Weights of a small image flow-matching model.
Model: 32-pixel images, num experts 16, patch size [4, 4].
Training: soap at rate 0.0018, 8500 steps.
Data: trained on pictures of board games with random positions, seen at a slant, 48750 training examples, 89.3 epochs.
Rows from block 5 of a small image flow-matching model, named by matrix and row number. Rows with one number within an expert belong to one neuron, the router's apart. Each number is 128 + 32 x the weight over its row's rms, rounded and kept within 0 to 255. All counts start at 0. Numbers have three digits each.
Before each expert's rows are labels from the 100 images, of 14848 (inputs lightly noised), where the router gives the expert most weight on average: "peak on" is the class under the peak; "place" is the part of the image that holds the peak. Only what is clearly more common there than usual is listed. The data: pictures of board games with random positions, seen at a slant. In brackets: how many of the 100, against the usual share in percent.
# router: router (model.blocks.5.mlp.router.weight, 16x256, trained with AdamW), inputs 0-127
# up: expert up (model.blocks.5.mlp.up, 16x64x256), inputs 0-127
# down: expert down (model.blocks.5.mlp.down, 16x256x64, transposed), outputs 0-127

# expert 12
peak on: table (100 vs 37.2)
place: bottom centre (42 vs 9.4); bottom left (41 vs 14.1)
router.12:155162112100097109095150110073127101159147158159112130098180214157129137142124117096130066139090075155125150179085129104124147171164093143110119133104191157130126090120089041145158137076149095185158130131175140089127133105098128137127127102213134031151081148164128182116121143124139100157121102164148103121076148180129071153122143182131113121124149130110121130178145196125160128130138
up.0:159116131117133129089078112095114133135110152127133147206192114093078182107068122117144138129132135129106174149162212105101096029135078116108110081140094085130119109106099123118127044113149155140085117129099102109157161101122102140141080093100134142140193136059165094128176153126189095204106110067164146173114100191134152139102131151122099177125109206168151144136082107149156114132089
down.0:133181146148101086116117123200086142145092108132096129101065083087124120159132076102070126129149133165118112127175149142100079105153155140111112083131157204183174084128103048156145161208140125090143137133128175136131108135186088111102057181163166091111109124097122061095132106124092179103098108150174080096134076097118165109115125104064155068122151118130104147105146189105126120104134
up.1:082171161102133098121074195124146109125125093105100118129137117125110126159139117126072063138096086145113137142121134177133181092153161122107148138132126127145144068149055111134168110055174100156152192108130098144069161137127111156177069127110142118189097135123176112158136103168180106179151128099108058114088100130177069112116077139163133124175103103143138150118142168111098119163111
down.1:162167113173160079137159185172112106114119087142093130134077041062153067153111142075093111093180134072164133188152120140109119110150138121140123218123156077167147129131099205176197094123107108113163144154144171163093114162146159118126136155175085141066102103188139188104150087187078144124101096168104138106060174122109117184159112137114121127061135103088174103092096129118130062089134
up.2:121122138117138146159122127111133123108060124162111195124162164181207093120114121066128145111149120173153097134102121099075168138117094123102165107116140151098169109103088112143067217118154096166122124104142127159166140088068146165112190098092090114121139138108152086104166113117097131122148093150125190127090090153134126156118175153117124132160142128146255088153163075097135112076130
down.2:136065124176075169140123203129147109162127160118100111112147141115098075126119094072123096121123092179082111134098103103132180138125170109157163096118128131082127120081142095202150131176144066143107150181076090110091131165152191144190101198148115058124140156109169090115094132112100179074138125127176136094081114127089162175171080092071108162137152075088115119166149161121129115067142
up.3:185112133052101105160117081129179158148132104111088119143195096120117140107148141174108163193048118143140136071157136129176132157113134152084169157060098183128179136158150133161158088112130118130219153029111125086156125179134118151091157152131126134152120128156210118150147115146156115128119181156143149121148142123118161128143126163119145092166124159144167139111140132146169133141125
down.3:202126117093088092082140106144161116155084095093164062138107185122192156067110125141120089177153083100125137081105148204143129124071104116116138129144164142120144155119210111149065104137108032115111159116152154173135197156114093103189153115156066118138129152123147166139134184080107178176120187163148171138162149100094142098108097113087130114087093176113105137123143126176207099103113
up.4:107130106182039103121077097068154101157100098156149171109194133093125174145136132159136091161100158124152116104047068165162129178102139113067130138138134148094169104157127086109124094130135139183142094110124174178088113120163161101145094089164140107169152183139153166111153132072163149144124135068127107061163142147113118160101149137116161066139181068133105132094089185104073131167135
down.4:077152172158054164102125097167083127174109118105158132121100142142092151132193160138156151095000118135149139106158139115098110082105150142118084163136097157174092101160068132154111127161155145093114109119167140123143079113107151125105118147143116185101123175123098097120164108147193095138159127133116094065174202108167128112134188051138160179135117106137150163077127143100094191095157

# expert 4
peak on: board (100 vs 58.7)
place: centre (34 vs 6.2)
router.4:080142123157155118104156105119161139129107129182109069156140107118157140158085123126105126098141124173144127091065080105144143132119125103159142098085100150213143146172126051200190146107124127096109084132161117128116108103135184123162145106109120096109133139135153190092124160149159120106107158138153163167138133163088062160080117097133130103158085147183081147108136073133152085137116
up.0:198102169185222119109134188157114132140096152133082140124103049137078134109145114143145132093062168113119093108146102128161163093118129158081149160122151075140169136178101157140146121109180123093138063142161159062082126111156110130197149078091132149143164110108157171157124133141158083091097079156144139170165110099137106053103224081090128124050139177147052115085105140138089176145178
down.0:182166147161174132108115144070085140115127120123140105155168146134156104148143149127076172140132127148096100117095121131128134113107114144129134149207192103133142093184122119138129137125052146194128109069138166102163128129146131138103100106149081141182134134105154080125090126078140157095131184102126104130115184155110128217165136179135131093154113192118089128135148159162122180125154
up.1:162122139097136145130145136130163154162152139152106129122112051175132096152141124110118118107180175149139106144145179092134149141120163124075166061146112142102125124107122135148086111116132106086121094068115148169117122107104151134211125128101065191131095153085109060185160058111141111127068098122126149129138070079140138122086183126106152175142121127164150129211117117127092054127137
down.1:154124104195135179164152132157112125155176144162122091167094110076166113110145152124153100143178155153103135145123141155102198130108091124159149121121106095105111097105169154138129074139134101099127137148104089104197145065143140162114122120198159136105211122137126133129156125168151113100144152114120100097097195137083155142110165130174054171154107155105133141112139166081133115147170
up.2:141104151111064162109125196090077155145118101169168043054143158092123158122145134165088152110169096153192138112085088113222123145164157111153116110072107159109127108108153000143129118116191143142125108145134090111136099099114120139127131122136108121059137135178201157146127172117121129139142114088100130177135146120119102126125118113137106121129091168103150146183160123087174115117131
down.2:143109138127109189122090162144096177144198153163154235102125095153139138130154160105109134111203136098110147093158187114175142123138207097173107110139081161152161144101151069086156113128105109091121114177127165144142066098120121099166101166106144113190133107106127042184092100132127181100149106151145099201117116092154084091129142178114111090082156147103159148059135145137176115141130
up.3:204143131173176097138125171124088110125087093167112140123143127128141135108187086125192119126126157133118127157156083124118138109138109115180137127131125104153091090141091125135126111152163138143167130090093086205105152193175138118194118129120082081124207150141073192102158145125166157142109100119114138148144147063136124096103167091093114169182175142096131152105107075155126105072131
down.3:150106179206135036109164119178122128099126130081091137150118144113145111150163164134166137132109144141177138149129146095147183176187158146092134153163164117115159091159120113145170079101147144108153151129168107140118105161151152117176095163102120132142126153111114156118189117116149122161090169154111089157109134163111188189159080074104142136112147150154158074084135111079120111114113
up.4:076164161169130170121095120131101117144105132154146130125110075117146120125151126126061153120072154103133108143116150094133102140115093057120133153133075138101081149090120085087115176107105114174140160083112120114108177137138112176135136174147122123123112105062179073099116125165145133132103099142127064150167119100099138118168117079093091084064153148066139139137174132141106112058123
down.4:102112105114163101092042034114160168084115144134144125124146093142147132111035135119084123150163124111142081101150154152101170167154112114137115135110174106136133147142152134221080134141160099161145142118138079161153161117153095128129145109144135114117116096064085094094175165090164098169122056130152094087103131193167162088102153083140172112151150117128081156142128052103182154129083

# expert 10
peak on: table (100 vs 37.2)
place: bottom left (42 vs 14.1); middle left (30 vs 9.4)
router.10:131157135147068131209175152089139162076097130134126129128117114108106158159127101144134112124150137095141099195091100106128123114128139092145163126116143138174130097128138149102154146107084131112092133102131088140122139172101143129162120097128107094070200103173174137115125076107135136167124086140114159122175123153148038117109134206066146109096112081094142109127141130118107093126132
up.0:106162157165156191114067134072098126121079141122119102106141164138151099128105142135108093106169087155099148128148147132098117151150169166101135187064170144196094173150128116157137109110164090126143205146159128088135175156102150107141098102132060139082102117200131120119165122148143186200136112152097155090069182135154154100151197168127142111152153197065091128144139109135121146078160
down.0:179153124098173154103109103117145105061159143148168141137127076104123124143139116134190155134168149111155134163174126164119124169122144137126126129135171087090136170157114117109134151099113128147138142163132128133181137190147093109130241097159162051090138118073147106112131091128108054193127102191152072149100116149138109159125208072103175080093133123094109125121084122154145153164102
up.1:178185136115120105092088184098109153144088112100108186140125147150199140114150117154106069154133103076102115193084154132109123119118152092110152094136124170171121103189140097165147115101101113125186113116184108117082107174166120098121108134120109110155131181106126137145142074037167123216136111153141132142151135124155090129103179150121167104170154095111114113136104149140151076147160
down.1:178213077148056134091144167182090097119144176146124134116152127125071105088156128097140148112094096158146192149202100185117096145138149129116136124130158176135112090142166122126093101133187065116142087146103103086126148169151060118160114140164139086083116142162147129131126091186145128145166134151196167095138112126122180108134204110111175111118138104152117146134109173102128103101164
up.2:053085182098133175144121045147121143082134156077128128090116163116185100146082155150056115161145159117067120125177157157139089155112138112169141117179178062159141099118128084174065119107166119120173089091217171183154073120155139127120163161096143143051102074135085092149152159170140148116104203122135086131088177069100097132153163098149103161114106146071064118130135110129073086128130
down.2:131123171106109090121182095097174116159157084137186095148123121135134092120087143156146130077117121104111093079101082121133087141149097158135134098147143077128132128131143105141083180176209096119140126116066118121153169059064086094137092149086106135151104078086107156145123117101069125160113081158088150063114141151080213117185106166155072129108132142119102172086099087099138102162102
up.3:116089229106105106172128122146087127096114158125105154141082137183126081147143156091093183083114076106154148136065157113164146117138088098151079164159116157145107116135090136132182148158163130136141078117086170132072106108062176195118137172124090103110121080109154110107129141112100140124131107058134143149130096190079056115142118078105152157118142145078129114088191082173140128129123
down.3:194086177105092116081091124162135122090122120117105154107119087087088039115079097124131086184085091109085134117160115104154114136033088124146102153097103172141109082165106133109176113140128059132064117115123153160046174130131115113158159100144151219171163140130117075136132144091140087080136177086114130137120116168145184084139127125128104115145123131143088180124128131153167155154142
up.4:133166095100128149134117043107105149118112159157168110109129113131142114128095141199166102167088135152090091083122132122078124140092147062162152164143163105115082081118120081123109131084117100091118147120085158113147157102161093183092139107095075168135120145117116128101202113155145159118051138116103144092129170117130118129125133121103229135135130090169083147086152109126115163106117
down.4:085108153200136071097112116157162153159081167090149098134150138097184089089103163117198081167060137132146083132119161147101163105166114149148182125099139128130168122127132149123135127141120098108186122083107124098154123133157138180132119171131131112135150113129136138120170130155089124128125155058121103154129127152140115114168082113121196191153147121114077152157052173166126149086142

# expert 1
peak on: board (88 vs 58.7)
place: bottom left (33 vs 14.1)
router.1:123110154084087081105090145159126085202151147150127135123171208136131100136086099103111122096064150123078187131099202169138150156133115085119108136139162190166139092093098104134138122176081154104167168142122120155116098130122098122101071105138106155086141104105096117107105107110120116088156151121154175101118131179106121129149130189113156134067178145131140118156117133126161101113156
up.0:075140098100124154149090155132176100124132134151156051100155160089139161145127158148077123130141164163067119141135196190122089144117141149137077086162138120130164182094092148106175108115138151106149146124064101074090128163086091108162145073094138168173129154138085082113129088080145186087203165133095094121055141114180105137150112154153081143109153130156166113174119108143183080163104
down.0:158113123172126146126201161126109103103158129123201167203115130184139173070105149102105102121119080058152111153097090161104207109098114155099173088101118149088078084111173148115134160138184082062146139153153122119089128140106143160141150138188107091089126099103125158163178076132120141167158116134147131219112144095134145169138114135085143109114146144200115159067114138098147127151098
up.1:090122092127131151210105109134161127153128139117161148179132102090120155131032128160064119117111117163046106116120115187125106122136174128176146153131148064150172217101076122104168175115142144133113142137084117116109063146108078038100188153133110179171096155082136174149082162101142158106169088125129161125079153132125117139158158135156108119127084148085125118139055171133125073120110
down.1:131126081176182094057164137138129101120128139131065124123165105129089082098156098130116089125092123170111153140101129136118143109145137121121094233190092087119166087127108091101206123095105198128142137073144130124095152174096087140122143127103109181165185152201126090169119139133118205124081137119134135133172127099115137130175147138112075112120197130135095099187127193184144096073137
up.2:072138099155073110185108107186151117125190086111157113128147179128162094095122098132141145095045124151101102118095075098102080107145129129098138106116113067129174157121127207102213127139123161153095121134161120111134151164099124065165123170116084182121098125077109149174140142149094192097198152168151122128166125142113161149087182107087118125119178182176119141115158147182098190139107
down.2:120137122124129153135167075166112113136083124120051183155143108133166156048196143121094092144083066203094162146101147086139187138170073166091146124143105150112159103157131110059215126162129124080126110165124108142151112127094143144099201123139151128160085224124161139148112133183152183137178151133127097172091146094126062131164108106132158134143093147134117141117086127117131190094139
up.3:104114124168097114069089124117141127101145129104120128147164128163143189108128142135139088117091140140137149158155135150116138097121127106103150078125152050138147138118136170102132123108125106124116141133111138134070133143128148104097121162147154137158063154104152118125105117106163111059154136107169116066105147141115090137095136104083119070140123112104150097121035130075119093134134
down.3:182162109126144129097135083135070126113162140172119125143182113172114113098193135140138162145120127066161094169107095106084134175147141108129164047141136154091145176127134148106140171152167099142108101141090059120133108159155190129141175117169099087139162058100084154110168144124167126132181113144108169070117124158107109133173180131167089176065123057097164137173136110133087154144123
up.4:134165123093073043149108130133117130159130122222109136148171097152132176105142100154140156139075157096126097164170114152157180135138193105170173087155108135143113117174131191042124150103160117113094054121100110177060112093113125121140202166031081144126123147079160140111118099155142154106097159149129089145087153086105101140164174160130147106105072109076156049154124131114130128134047
down.4:110139120094171136178151061083092121135136104177146106155090104104111170143076171120143115096139117104129121147107081121155102071171120150125126109078082097133134130127118128047110152115059133119131135092109158129066101120109107119132174128160166142106150146150165121143153112107162158078090151150115181130092091117082164126112116126137051195073112117159153096139135132203135117137139